{"input": "log_mel", "encoder_arch": "vit", "encoder_qk_norm": false, "beta1": 0.95, "eps": 1e-08, "final_lr_fraction": 0}
Rows from block 1 of the decoder of a small masked spectrogram model, named by matrix and row number. Rows with one number belong to one neuron. Each number is 50 + 15 x the weight over its row's rms, rounded and kept within 0 to 99. All counts start at 0.
After each neuron's rows are labels from the 100 clips, of 14976, where the neuron reaches its largest size: "responds to" is what is common among them. Only what is clearly more common there than usual is listed. The data: synthetic speech, music and everyday sounds put through simulated rooms and audio effects. In brackets: how many of the 100.
# gate: MLP gate (decoder.1.mlp.gate.weight, 672x256), inputs 128-255
# fc1: MLP up (decoder.1.mlp.fc1.weight, 672x256), inputs 128-255
# fc2: MLP down (decoder.1.mlp.fc2.weight, 256x672, transposed), outputs 128-255

gate.207:56 29 46 58 63 65 56 27 51 39 47 41 53 46 61 34 19 88 37 44 50 62 61 56 62 37 33 27 54 37 39 55 33 49 45 65 41 41 63 33 22 58 47 53 72 59 47 39 68 51 49 44 73 41 60 59 44 76 44 22 43 70 60 58 58 45 55 73 40 46 57 35 60 48 42 53 56 55 54 37 45 54 36 26 69 52 49 46 63 45 69 38 70 22 35 35 45 83 56 54 63 74 44 48 59 55 63 55 43 46 69 47 44 69 52 68 62 54 49 40 57 48 32 58 67 58 32 60
fc1.207:61 47 55 59 66 70 44 29 57 63 47 35 50 44 55 35 35 47 32 42 70 77 22 42 52 43 29 64 44 63 20 50 61 36 31 42 34 62 41 65 48 63 38 57 51 47 31 29 63 58 54 56 31 36 47 49 33 86 54 48 37 64 63 50 50 16 50 42 62 47 58 47 29 39 48 24 30 22 56 69 36 31 36 38 25 41 53 40 80 82 55 42 52 69 31 39 42 41 62 48 32 47 37 43 06 53 70 31 54 64 65 52 72 35 62 51 41 29 64 43 58 63 48 43 51 53 40 59
fc2.207:84 74 71 59 57 32 53 57 58 57 54 70 27 59 85 68 23 81 54 36 43 54 40 61 45 37 44 63 58 47 53 51 36 45 36 63 55 63 13 56 37 32 53 24 41 73 50 37 44 44 49 37 87 53 74 46 42 49 28 40 61 36 56 48 47 57 33 36 44 42 59 48 47 54 53 44 47 54 42 35 52 58 36 49 62 41 55 21 61 59 51 64 43 37 63 53 46 66 54 45 68 36 32 69 42 45 49 38 31 58 66 58 53 66 84 54 56 72 47 36 58 58 37 60 27 44 39 51
responds to: drums (86)

gate.11:46 42 47 46 51 46 61 69 68 65 20 69 44 55 45 48 47 97 30 64 27 33 30 78 35 24 34 62 21 27 43 29 66 63 00 66 35 36 71 51 51 69 40 61 24 45 33 42 50 53 23 34 64 66 24 35 40 36 68 52 53 50 53 58 45 51 53 36 53 55 26 42 60 44 55 41 40 54 30 70 55 28 39 38 33 55 37 47 37 71 33 39 48 38 54 37 41 41 52 46 30 64 25 76 61 69 74 63 29 54 43 90 33 37 48 33 53 78 59 37 47 31 47 48 54 42 19 43
fc1.11:61 49 62 58 50 77 41 50 68 57 68 29 56 27 42 53 40 07 74 56 57 75 40 50 57 75 41 60 39 62 58 59 59 42 39 35 29 60 33 55 50 74 59 38 56 68 43 46 33 57 48 71 29 50 39 72 52 62 53 29 45 40 16 47 47 48 45 56 54 64 52 32 36 58 60 53 55 25 60 65 44 57 40 32 45 56 23 52 66 39 74 42 70 52 66 36 52 36 54 56 75 34 83 31 22 43 47 41 36 59 57 30 73 37 26 48 36 50 59 49 18 60 57 57 84 69 29 31
fc2.11:51 47 51 51 31 74 52 43 56 82 45 43 22 49 52 72 48 99 45 54 45 47 70 58 81 51 53 41 64 43 47 47 41 52 48 30 62 63 60 60 39 57 70 66 45 48 35 31 42 58 73 60 56 53 56 69 36 52 41 32 56 69 41 44 41 48 27 71 44 50 39 46 41 38 46 49 41 66 49 69 42 68 51 55 66 44 51 45 38 71 49 48 54 57 57 52 58 77 58 61 40 36 11 52 58 42 48 67 99 35 31 46 46 52 74 59 32 40 48 53 43 38 49 56 57 73 46 67
responds to: drums (74)

gate.282:63 60 61 52 27 49 36 43 51 66 56 58 13 29 53 60 43 48 50 17 48 53 73 43 33 63 48 66 27 66 56 73 58 63 36 49 38 80 39 60 34 53 52 26 66 60 39 52 58 46 32 78 53 47 54 55 64 48 60 55 35 56 49 54 35 49 44 40 53 57 58 46 43 45 50 65 61 55 47 42 55 47 79 41 48 64 38 54 44 42 32 73 58 25 27 39 50 50 50 78 52 48 43 42 65 46 40 49 32 48 45 53 44 40 50 10 51 44 51 52 52 41 60 42 40 64 38 46
fc1.282:27 41 43 59 39 43 36 52 64 41 53 37 57 40 50 49 45 53 60 51 77 29 56 49 56 25 27 43 58 21 50 39 61 42 42 59 33 47 75 42 22 67 45 62 63 67 52 58 55 71 49 40 68 39 58 69 47 74 10 57 37 23 70 25 52 54 32 59 08 24 72 45 37 60 35 43 32 46 42 58 45 47 58 46 37 41 27 52 75 36 51 53 55 43 65 45 50 66 71 54 31 28 43 61 31 48 42 71 45 26 58 63 34 35 55 17 27 53 45 45 46 43 37 49 45 22 53 52
fc2.282:39 55 33 48 52 40 41 33 59 39 43 41 31 30 61 81 53 41 73 52 65 45 55 55 50 32 73 35 42 53 56 48 74 36 69 52 50 58 51 73 26 67 36 25 62 72 39 60 36 41 65 35 19 55 43 74 59 69 78 65 58 36 27 21 51 53 17 54 00 32 54 38 42 65 58 56 54 44 59 53 57 82 46 58 49 45 27 51 77 38 55 30 39 56 63 50 44 72 67 72 45 50 48 60 34 51 53 49 51 16 62 50 41 10 34 55 33 63 28 49 33 55 32 60 73 42 58 59
responds to: drums (84)

gate.114:48 47 58 46 58 54 64 50 72 43 39 43 17 34 24 50 55 80 43 55 71 52 68 68 25 65 37 34 31 41 48 61 31 43 52 31 49 67 40 57 30 79 40 51 40 36 47 56 66 25 51 48 49 70 55 45 61 36 63 40 58 43 38 56 49 66 49 57 50 27 59 52 38 62 24 60 39 50 44 75 35 54 64 50 36 42 55 46 30 51 47 63 68 01 62 54 40 45 62 46 45 62 27 34 20 24 38 59 29 41 46 66 63 41 33 36 42 55 41 45 52 71 54 00 31 76 68 41
fc1.114:42 55 72 39 51 66 73 61 44 44 51 62 50 79 45 36 77 45 40 54 43 56 28 47 49 61 50 46 47 77 59 69 78 93 51 28 45 20 31 40 84 38 78 71 58 75 64 67 38 17 59 52 59 41 56 10 24 56 46 47 14 57 54 63 51 44 68 70 63 56 33 49 58 47 59 46 37 57 51 40 55 69 27 57 35 44 70 81 36 79 52 66 59 40 56 76 50 40 56 36 52 37 60 61 36 45 63 34 58 61 58 51 56 71 54 37 54 39 49 66 53 61 41 48 21 36 50 59
fc2.114:37 61 44 38 57 68 52 63 51 52 47 48 64 51 60 46 40 60 18 39 73 51 45 28 56 45 30 48 26 33 37 45 63 64 37 66 61 57 38 42 73 43 45 76 56 42 55 44 56 68 29 36 37 23 50 53 54 48 70 26 47 73 49 56 58 47 71 58 55 67 34 69 50 47 48 40 52 66 58 08 49 54 64 40 50 52 57 36 38 74 67 45 79 60 62 42 37 52 28 10 45 81 40 48 50 51 51 36 17 58 50 54 54 61 61 53 45 28 43 36 78 52 63 26 55 33 34 64
responds to: drums (52); number of effects: 0 (50)

gate.36:38 69 38 65 62 57 53 51 63 47 26 40 43 25 54 39 64 92 56 48 40 37 60 42 49 30 65 71 30 43 49 37 51 44 32 77 34 67 75 58 61 52 32 55 54 10 36 38 42 88 57 44 39 30 42 77 66 39 57 47 33 44 53 38 41 64 43 31 57 70 61 66 71 69 44 61 35 36 31 60 56 18 53 31 49 73 22 64 60 41 36 19 66 68 40 35 64 30 49 60 48 60 40 45 70 64 46 74 43 49 64 76 68 48 47 29 45 58 45 53 65 15 42 44 52 63 48 59
fc1.36:46 44 73 40 39 43 66 58 41 64 28 54 70 73 40 63 59 50 70 35 45 43 42 88 35 69 54 47 54 47 29 65 38 50 36 48 55 52 45 69 47 46 49 42 61 69 68 52 61 22 35 22 56 64 65 23 31 31 51 35 61 72 43 55 37 40 63 43 41 65 33 53 43 59 66 44 63 53 70 29 52 60 55 49 49 40 67 29 35 65 49 52 81 51 70 31 40 71 51 35 54 57 62 81 65 41 56 52 53 54 42 47 43 43 54 61 55 24 61 55 47 65 58 45 58 54 24 58
fc2.36:50 69 39 51 44 52 38 43 69 47 45 44 21 45 33 18 55 84 53 62 49 45 51 38 55 51 60 71 33 44 61 61 68 54 42 59 36 72 60 47 32 67 56 67 39 36 41 31 35 69 27 48 44 59 12 75 63 69 83 87 34 49 79 63 42 53 38 49 80 56 62 71 40 42 56 65 61 61 63 65 32 17 65 28 40 48 42 60 59 58 54 44 46 49 24 35 57 17 57 62 56 35 35 40 41 65 41 75 31 43 49 43 56 29 53 47 73 51 50 63 70 40 62 20 62 73 57 81
responds to: drums (86); short reverberation (72); number of effects: 0 (58); reverberation time: 0.15 to 0.3 s (46)

gate.439:68 67 37 60 70 49 46 67 43 59 44 51 21 40 64 39 59 47 46 38 58 55 67 76 43 52 37 54 50 37 36 72 78 60 29 42 36 55 52 48 49 32 66 59 42 34 58 64 62 37 49 54 66 37 31 39 74 64 56 50 57 44 59 54 50 45 57 55 70 45 47 47 56 49 60 39 55 64 39 71 56 38 61 45 70 97 34 15 65 59 43 44 43 51 19 12 31 59 56 57 50 53 60 48 50 59 47 43 39 60 51 55 34 58 47 18 40 59 67 55 40 46 56 73 42 56 34 58
fc1.439:29 26 51 60 55 48 51 47 63 65 47 51 58 11 66 37 35 49 58 42 52 29 65 63 49 47 54 38 62 09 71 46 25 75 47 44 35 27 64 62 69 52 40 36 57 37 36 50 56 85 54 46 46 55 46 55 36 54 57 45 42 35 59 28 57 27 35 39 08 48 42 34 39 66 74 58 45 38 47 46 42 69 68 30 50 74 62 45 50 47 53 42 59 45 57 43 53 28 62 31 57 32 60 62 44 47 39 50 47 68 37 50 44 45 49 30 38 40 52 42 59 15 45 71 86 48 57 53
fc2.439:34 60 50 55 42 45 46 37 79 75 34 51 50 44 72 90 10 52 62 37 33 29 62 41 40 59 33 30 70 41 51 63 31 25 39 77 44 72 49 40 44 75 39 15 40 50 46 80 22 72 30 33 47 70 55 49 54 55 58 22 58 57 45 58 61 49 23 44 24 45 61 40 33 40 55 42 57 53 60 45 56 68 45 62 44 48 81 31 77 70 38 51 62 42 69 55 47 52 60 48 50 28 43 58 79 50 54 51 39 28 63 29 57 10 54 59 63 55 39 39 69 59 46 66 65 73 57 38
responds to: drums (76)

gate.127:65 38 31 74 63 62 53 49 46 46 63 82 52 62 36 45 27 42 49 16 41 46 52 37 33 45 68 43 18 43 35 49 60 42 59 22 51 50 53 48 39 61 47 61 37 69 44 42 22 77 44 77 46 54 41 64 46 50 24 50 55 46 61 65 62 53 47 58 48 44 50 71 67 54 54 74 57 75 69 67 67 59 59 49 38 58 59 50 68 41 40 43 79 41 41 56 73 48 26 30 26 40 29 41 32 29 34 33 27 29 36 54 33 48 30 40 31 42 17 38 49 37 55 37 30 55 58 44
fc1.127:23 45 37 58 66 50 64 57 67 53 65 60 82 55 65 42 51 61 48 73 59 45 13 33 22 39 44 57 67 65 43 40 58 26 29 72 57 47 60 25 50 61 15 31 36 31 50 70 71 60 63 51 24 40 32 33 35 92 54 43 32 52 59 55 51 37 32 46 24 32 29 35 39 22 50 32 50 54 42 58 48 44 46 50 56 53 73 65 57 63 34 48 47 48 46 32 50 56 33 60 55 61 37 59 52 65 84 58 51 38 25 55 25 64 56 41 40 74 63 29 62 19 49 57 70 59 62 28
fc2.127:46 73 52 49 60 56 64 80 54 34 57 52 57 44 30 58 55 28 32 09 22 36 43 73 28 79 51 71 24 44 52 47 53 45 61 24 56 33 75 38 60 48 82 64 58 39 54 32 12 67 52 42 39 48 43 53 45 39 38 34 65 70 62 54 71 48 59 58 68 47 42 51 55 31 58 74 68 62 73 79 63 75 81 35 50 54 61 88 57 50 38 65 42 57 67 32 74 53 48 67 41 42 55 31 14 45 28 95 45 70 34 33 49 28 44 35 53 55 47 39 27 60 38 53 45 51 55 76
responds to: dropouts (89); long reverberation (72); speech (63); reverberation time: 1.2 to 2.4 s (40)

gate.104:50 74 61 49 38 69 61 58 61 52 27 47 38 20 49 43 31 56 16 20 36 55 45 48 76 59 19 72 52 54 38 23 36 54 28 51 32 65 60 25 10 69 48 67 37 72 49 17 60 85 68 37 66 50 47 80 45 61 58 57 82 46 53 35 60 33 67 45 56 58 68 50 90 48 51 59 37 56 55 88 48 42 54 39 72 49 56 64 39 51 45 73 16 43 63 24 58 39 47 49 51 30 50 26 11 26 51 62 42 37 59 53 67 44 37 65 44 50 43 39 54 47 64 52 35 54 55 46
fc1.104:69 25 39 51 52 37 57 43 66 61 61 65 69 76 40 52 28 51 64 47 24 45 37 55 26 49 69 33 38 50 41 60 49 41 45 37 37 42 55 60 78 44 73 50 50 41 59 56 05 47 54 32 50 71 48 07 85 20 76 16 30 72 47 44 36 60 49 60 53 50 26 63 40 49 61 72 77 70 61 38 65 76 61 51 25 68 48 65 59 56 42 35 64 48 54 65 64 44 32 28 36 56 43 48 59 21 42 56 38 43 55 42 33 21 47 05 30 56 28 23 34 52 20 31 27 42 48 74
fc2.104:57 41 59 56 39 75 55 24 44 61 41 45 35 63 31 40 62 46 29 45 57 84 41 50 49 52 55 78 19 62 24 55 39 49 68 33 49 62 85 31 40 59 49 58 21 58 45 13 43 92 46 20 44 64 31 55 46 52 56 38 53 62 40 65 44 42 51 43 73 47 49 52 70 19 41 66 52 50 69 43 20 43 45 19 41 22 35 61 55 62 46 48 43 52 38 50 45 79 42 48 42 25 30 17 35 62 33 43 72 40 38 73 58 37 36 55 46 19 61 50 66 63 60 22 39 43 50 48
responds to: drums (58); dry (45)